From a checkpoint of a small contrastive audio-text model: 7300 steps.
Rows from block 2 of the audio encoder of a small contrastive audio-text model, named by matrix and row number. Each number is 50 + 10 x the weight over its row's rms, rounded and kept within 0 to 99. All counts start at 0.
After each channel's rows are labels from the 100 clips, of 14848, where the channel reaches its highest value: "strongest on" is what is common among them; "band" is the frequency band that holds the peak. Only what is clearly more common there than usual is listed. The data: simulated sounds of rotating machines with and without faults.
# pw: pointwise conv (encoder.blocks.2.pw.weight, 192x192x1x1), inputs 96-191

pw.80:50 51 43 51 53 45 49 49 48 50 60 65 47 52 50 49 47 44 46 45 52 50 49 52 39 46 99 47 59 52 49 48 49 46 51 50 56 50 41 49 52 50 50 53 60 51 50 52 52 48 51 51 58 53 39 52 48 56 52 49 50 49 79 50 50 51 59 38 48 49 56 48 50 50 46 47 50 51 50 56 52 53 53 48 57 47 46 49 48 49 50 42 67 51 50 49
strongest on: air leak; clipping; text has "clipped"
band: 4000 to 8000 Hz

pw.117:52 48 51 50 44 48 48 49 37 51 47 49 55 51 51 50 54 50 50 51 75 45 52 57 29 46 50 49 53 51 54 36 66 50 45 35 50 57 58 11 49 49 50 48 51 54 67 57 49 52 48 35 43 49 49 47 46 52 54 50 49 49 38 30 50 48 51 57 50 51 56 42 48 50 49 51 47 46 47 49 45 86 48 49 53 52 65 47 60 49 99 51 49 57 50 51
strongest on: gearbox; turbine
band: 0 to 250 Hz

pw.133:51 53 50 49 64 46 66 48 55 47 51 66 50 50 51 51 50 51 50 48 50 50 58 50 43 48 49 81 55 62 10 59 50 53 43 50 51 49 49 53 50 50 50 50 49 60 61 40 48 48 49 50 46 47 90 50 50 49 49 48 45 51 48 64 66 57 50 49 52 48 49 47 60 56 52 54 50 47 53 50 51 51 50 47 50 55 51 49 50 50 76 48 57 51 52 56
strongest on: thin (high-pass); speed: slow; pump
band: 0 to 250 Hz

pw.135:50 50 53 43 50 50 41 49 41 38 51 51 54 51 50 58 49 46 54 04 48 49 69 46 53 49 50 47 51 47 36 48 51 47 46 49 61 48 54 47 44 59 50 53 47 75 54 07 47 43 59 46 50 50 25 49 46 44 55 50 50 49 54 51 53 49 49 48 59 48 50 55 53 49 54 50 60 47 50 46 45 50 47 50 50 49 49 38 37 53 51 49 59 61 64 40
strongest on: turbine; rattle
band: 500 to 1000 Hz

pw.92:50 49 46 50 51 50 50 51 46 49 49 49 49 53 77 46 50 50 49 50 48 50 50 58 66 79 50 49 50 50 48 50 40 47 49 46 64 50 50 49 51 49 48 51 50 49 51 49 50 50 73 58 50 99 50 50 51 50 46 49 50 48 50 50 52 50 51 50 64 50 48 52 50 51 50 51 55 50 50 51 14 50 61 50 51 56 67 84 41 50 49 84 50 50 40 50
strongest on: speed: slow; rattle; compressor
band: 0 to 250 Hz

pw.126:49 61 48 51 44 44 47 53 50 50 49 42 50 51 57 50 52 35 49 51 49 49 50 50 50 48 45 50 48 58 49 49 56 49 50 52 40 49 52 54 51 51 56 47 49 57 50 41 50 52 52 49 48 70 52 44 70 30 38 61 49 50 51 45 49 57 49 47 48 50 43 63 44 52 50 49 51 26 53 48 51 49 53 53 48 47 51 47 49 49 48 76 45 49 44 46
strongest on: slowing down; gearbox
band: 250 to 500 Hz

pw.153:47 52 50 75 50 38 48 54 53 50 65 50 67 53 50 45 55 54 76 53 50 49 58 50 49 58 20 63 48 46 50 52 51 50 50 50 51 50 50 51 57 49 49 47 55 58 37 49 50 47 51 50 51 53 46 50 45 36 50 86 45 53 53 51 50 57 53 81 44 57 49 49 50 51 39 51 50 54 47 48 50 29 49 55 80 49 52 49 75 49 50 50 62 48 50 53
strongest on: turbine; reverberation; text has "reverberant"
band: 0 to 250 Hz

pw.142:53 25 50 09 41 50 42 54 45 40 48 51 49 53 50 50 32 52 51 51 48 49 01 51 53 42 55 53 45 52 99 47 52 50 50 50 50 52 47 48 47 50 41 51 27 47 51 49 49 51 50 51 55 51 73 56 47 44 49 67 74 50 51 74 48 46 46 37 51 50 53 50 56 48 46 49 49 51 45 46 55 53 45 52 36 50 52 50 48 42 50 51 45 29 52 54
strongest on: slowing down; gearbox
band: 1000 to 2000 Hz

pw.62:51 73 51 73 53 55 49 67 56 57 49 47 50 31 40 50 47 60 50 55 51 51 55 46 50 44 49 61 46 37 33 45 51 51 50 51 44 49 33 48 52 51 48 48 65 46 49 34 47 50 49 52 51 50 43 49 49 60 57 53 63 49 41 46 48 64 51 50 50 50 32 49 52 49 49 36 50 50 51 74 38 43 50 35 52 51 59 52 50 31 78 50 49 48 54 39
strongest on: speed: slow; turbine
band: 0 to 250 Hz

pw.173:39 49 48 38 50 49 50 51 48 50 48 50 48 55 46 51 52 50 50 49 53 50 52 58 47 49 50 51 50 49 51 51 50 62 50 50 59 51 53 99 49 63 46 50 51 45 51 56 52 50 49 40 47 36 52 51 51 54 52 49 50 55 49 32 46 44 46 49 50 52 74 51 47 54 50 50 49 49 50 50 44 50 49 44 49 50 48 51 84 50 58 34 47 43 99 54
strongest on: state: faulty; rattle; squeal; piston engine
band: 1000 to 2000 Hz

pw.14:49 62 49 55 49 49 67 53 50 50 51 51 50 48 42 52 55 49 59 34 47 67 46 51 67 50 51 57 53 79 53 57 51 48 48 48 48 52 50 50 16 48 51 74 62 50 53 62 53 53 54 49 56 50 52 52 42 51 48 50 51 51 54 45 49 62 52 71 99 57 49 53 52 54 49 59 49 47 53 49 48 55 54 63 60 50 54 45 50 49 49 49 47 33 53 49
strongest on: compressor; mains hum
band: 500 to 1000 Hz; 250 to 500 Hz

pw.179:59 50 47 51 67 54 62 57 49 49 67 53 50 38 50 47 38 51 43 45 49 53 49 43 54 50 29 49 52 95 28 43 52 51 50 36 48 50 50 48 50 43 51 73 49 48 61 48 51 36 51 49 51 52 49 54 52 53 50 40 78 51 47 39 49 60 50 56 34 48 48 50 49 48 76 50 48 49 70 50 50 51 53 62 61 52 66 56 49 51 49 37 47 39 50 99
strongest on: speed: slow; compressor; electric motor
band: 0 to 250 Hz

pw.26:86 49 50 59 48 77 51 36 50 48 51 52 75 50 51 52 47 63 32 59 49 36 47 51 50 48 50 48 49 49 56 49 38 50 49 52 45 50 49 51 39 50 29 77 54 49 52 51 51 50 50 48 52 50 51 50 50 49 49 53 39 52 50 50 48 57 48 52 43 55 55 54 48 39 53 50 45 49 63 53 49 48 51 52 51 50 48 49 50 48 48 50 50 49 49 51
strongest on: thin (high-pass); gearbox
band: 0 to 250 Hz

pw.132:50 36 44 53 50 48 69 50 38 47 54 51 64 49 45 52 52 61 51 50 49 50 54 54 47 52 50 51 57 47 45 88 50 54 97 51 66 45 67 50 57 51 57 51 47 47 51 50 48 47 56 52 56 59 49 52 47 45 44 46 50 24 50 49 52 50 53 49 53 52 52 55 49 51 41 52 46 51 50 36 43 50 72 49 50 42 00 51 99 51 50 51 51 50 67 52
strongest on: state: faulty; rattle; turbine
band: 1000 to 2000 Hz; 500 to 1000 Hz

pw.155:45 54 50 99 55 51 50 49 61 51 47 51 51 53 49 51 56 50 78 58 51 48 47 50 42 48 47 52 39 46 51 50 51 50 49 51 49 49 46 52 49 50 50 50 45 45 40 54 51 50 55 50 45 50 51 49 50 58 46 55 45 51 53 50 49 60 50 49 50 50 50 50 51 55 52 49 68 52 47 47 50 58 49 51 52 50 44 50 50 44 44 50 47 50 52 39
strongest on: turbine
band: 0 to 250 Hz; 250 to 500 Hz

pw.2:48 30 49 53 50 57 59 52 50 40 67 45 50 48 50 48 50 50 88 71 53 51 50 50 38 54 55 25 42 47 57 50 50 52 52 51 42 49 49 55 55 68 40 53 48 52 50 86 46 51 54 34 46 21 50 38 42 52 49 57 48 62 50 50 61 47 50 45 30 48 53 51 51 63 53 49 45 45 48 48 53 65 52 53 50 51 50 55 43 47 50 49 48 51 42 57
strongest on: gearbox; speed: slow
band: 500 to 1000 Hz

pw.24:50 49 50 44 50 47 47 31 56 43 47 64 49 49 51 54 52 57 50 21 49 49 67 51 68 51 51 64 34 49 39 53 55 50 50 53 47 52 48 51 66 44 50 50 49 47 49 50 51 57 50 48 50 50 99 51 51 59 54 49 50 52 49 41 52 47 49 50 42 49 50 53 54 51 50 51 49 52 49 54 50 50 52 53 42 50 50 50 50 53 44 50 69 80 51 51
strongest on: state: faulty; rattle; bearing knock; machine: electric motor
band: 1000 to 2000 Hz

pw.162:52 49 50 54 55 53 50 45 52 46 50 50 41 49 62 49 49 47 49 51 50 55 52 43 53 52 47 49 54 59 52 00 50 53 51 34 48 50 52 48 50 43 49 52 48 48 50 50 47 51 52 55 46 34 49 49 46 50 59 52 62 50 51 50 53 62 49 51 51 49 18 50 51 70 51 59 49 49 48 50 51 51 52 52 50 59 56 51 49 46 47 58 51 50 00 50
strongest on: gearbox
band: 0 to 250 Hz; 250 to 500 Hz

pw.32:57 49 55 52 50 56 56 51 51 50 48 50 52 51 45 50 50 57 53 43 48 48 48 51 51 50 50 48 66 48 55 51 40 50 56 49 50 49 50 49 47 44 50 54 49 47 49 52 57 54 51 49 55 54 47 51 42 50 49 47 47 49 50 54 49 52 52 52 53 52 51 53 49 53 47 51 54 47 54 90 17 50 49 43 62 49 38 66 50 49 50 46 49 44 46 52
strongest on: state: faulty; rattle; turbine
band: 1000 to 2000 Hz

pw.66:49 53 51 52 51 52 50 51 48 51 46 45 50 50 47 49 49 46 49 50 51 46 43 43 50 47 45 48 51 46 49 72 40 51 49 51 50 49 54 41 50 50 52 50 49 42 55 53 49 50 51 49 00 49 50 47 42 48 50 50 48 43 50 51 51 46 46 50 49 36 47 51 48 49 54 50 48 50 45 38 50 50 54 49 57 49 49 50 52 28 53 49 49 52 45 49
strongest on: speed: slow; compressor; turbine
band: 0 to 250 Hz

pw.25:49 50 61 48 50 55 50 47 49 49 47 48 68 65 49 62 49 51 49 51 52 51 51 55 52 48 50 47 50 49 51 48 67 50 51 49 50 44 48 52 47 49 46 49 45 48 44 53 51 47 47 50 51 51 52 49 49 49 53 47 49 53 53 55 44 51 50 52 72 49 59 40 48 52 25 59 47 51 50 49 61 48 48 46 46 49 28 50 45 49 43 48 51 41 50 49
strongest on: state: faulty; rattle
band: 1000 to 2000 Hz; 500 to 1000 Hz

pw.165:46 43 50 50 46 57 61 52 49 78 64 49 49 55 51 54 50 49 74 50 50 55 51 51 53 66 75 51 74 52 52 70 48 47 40 63 52 48 49 51 50 51 49 54 45 52 52 44 52 51 50 50 34 36 52 50 58 47 58 55 50 48 47 47 48 45 59 53 54 57 49 51 51 52 51 50 48 86 46 82 55 57 42 49 00 51 50 49 42 72 51 50 39 52 51 65
strongest on: thin (high-pass); gearbox
band: 0 to 250 Hz

pw.171:51 63 46 47 51 65 50 51 47 47 65 50 50 42 50 50 48 51 51 50 73 50 51 49 50 54 50 51 52 51 51 41 47 51 46 50 35 46 30 49 64 46 51 52 49 36 50 46 48 54 61 53 48 48 48 44 50 49 46 51 49 60 49 36 53 51 47 44 53 49 50 36 49 52 57 48 55 48 53 51 50 49 47 46 54 31 43 45 61 50 58 52 50 51 49 48
strongest on: speed: slow; piston engine
band: 500 to 1000 Hz

pw.78:49 49 40 51 49 50 51 52 49 51 69 50 46 49 50 40 51 50 51 49 50 51 50 43 59 36 49 46 49 50 49 49 49 50 30 67 51 45 49 65 30 53 53 60 50 50 49 50 41 50 38 58 48 50 50 49 49 50 51 49 49 52 48 53 53 50 50 47 60 53 50 48 52 50 44 19 44 43 48 49 50 53 54 49 53 49 47 48 50 54 49 60 47 48 49 50
strongest on: compressor
band: 1000 to 2000 Hz

pw.40:50 53 51 51 22 43 51 50 50 49 42 48 52 50 52 40 51 99 51 48 50 29 52 49 52 50 50 50 52 56 54 81 23 57 49 50 51 53 53 51 50 49 49 55 47 46 55 50 48 53 52 50 53 51 45 51 50 50 49 51 37 50 55 51 49 52 49 50 48 50 51 50 32 51 48 51 54 51 51 60 48 45 50 50 53 47 50 46 51 51 46 53 56 48 46 49
strongest on: state: faulty; rattle
band: 1000 to 2000 Hz; 500 to 1000 Hz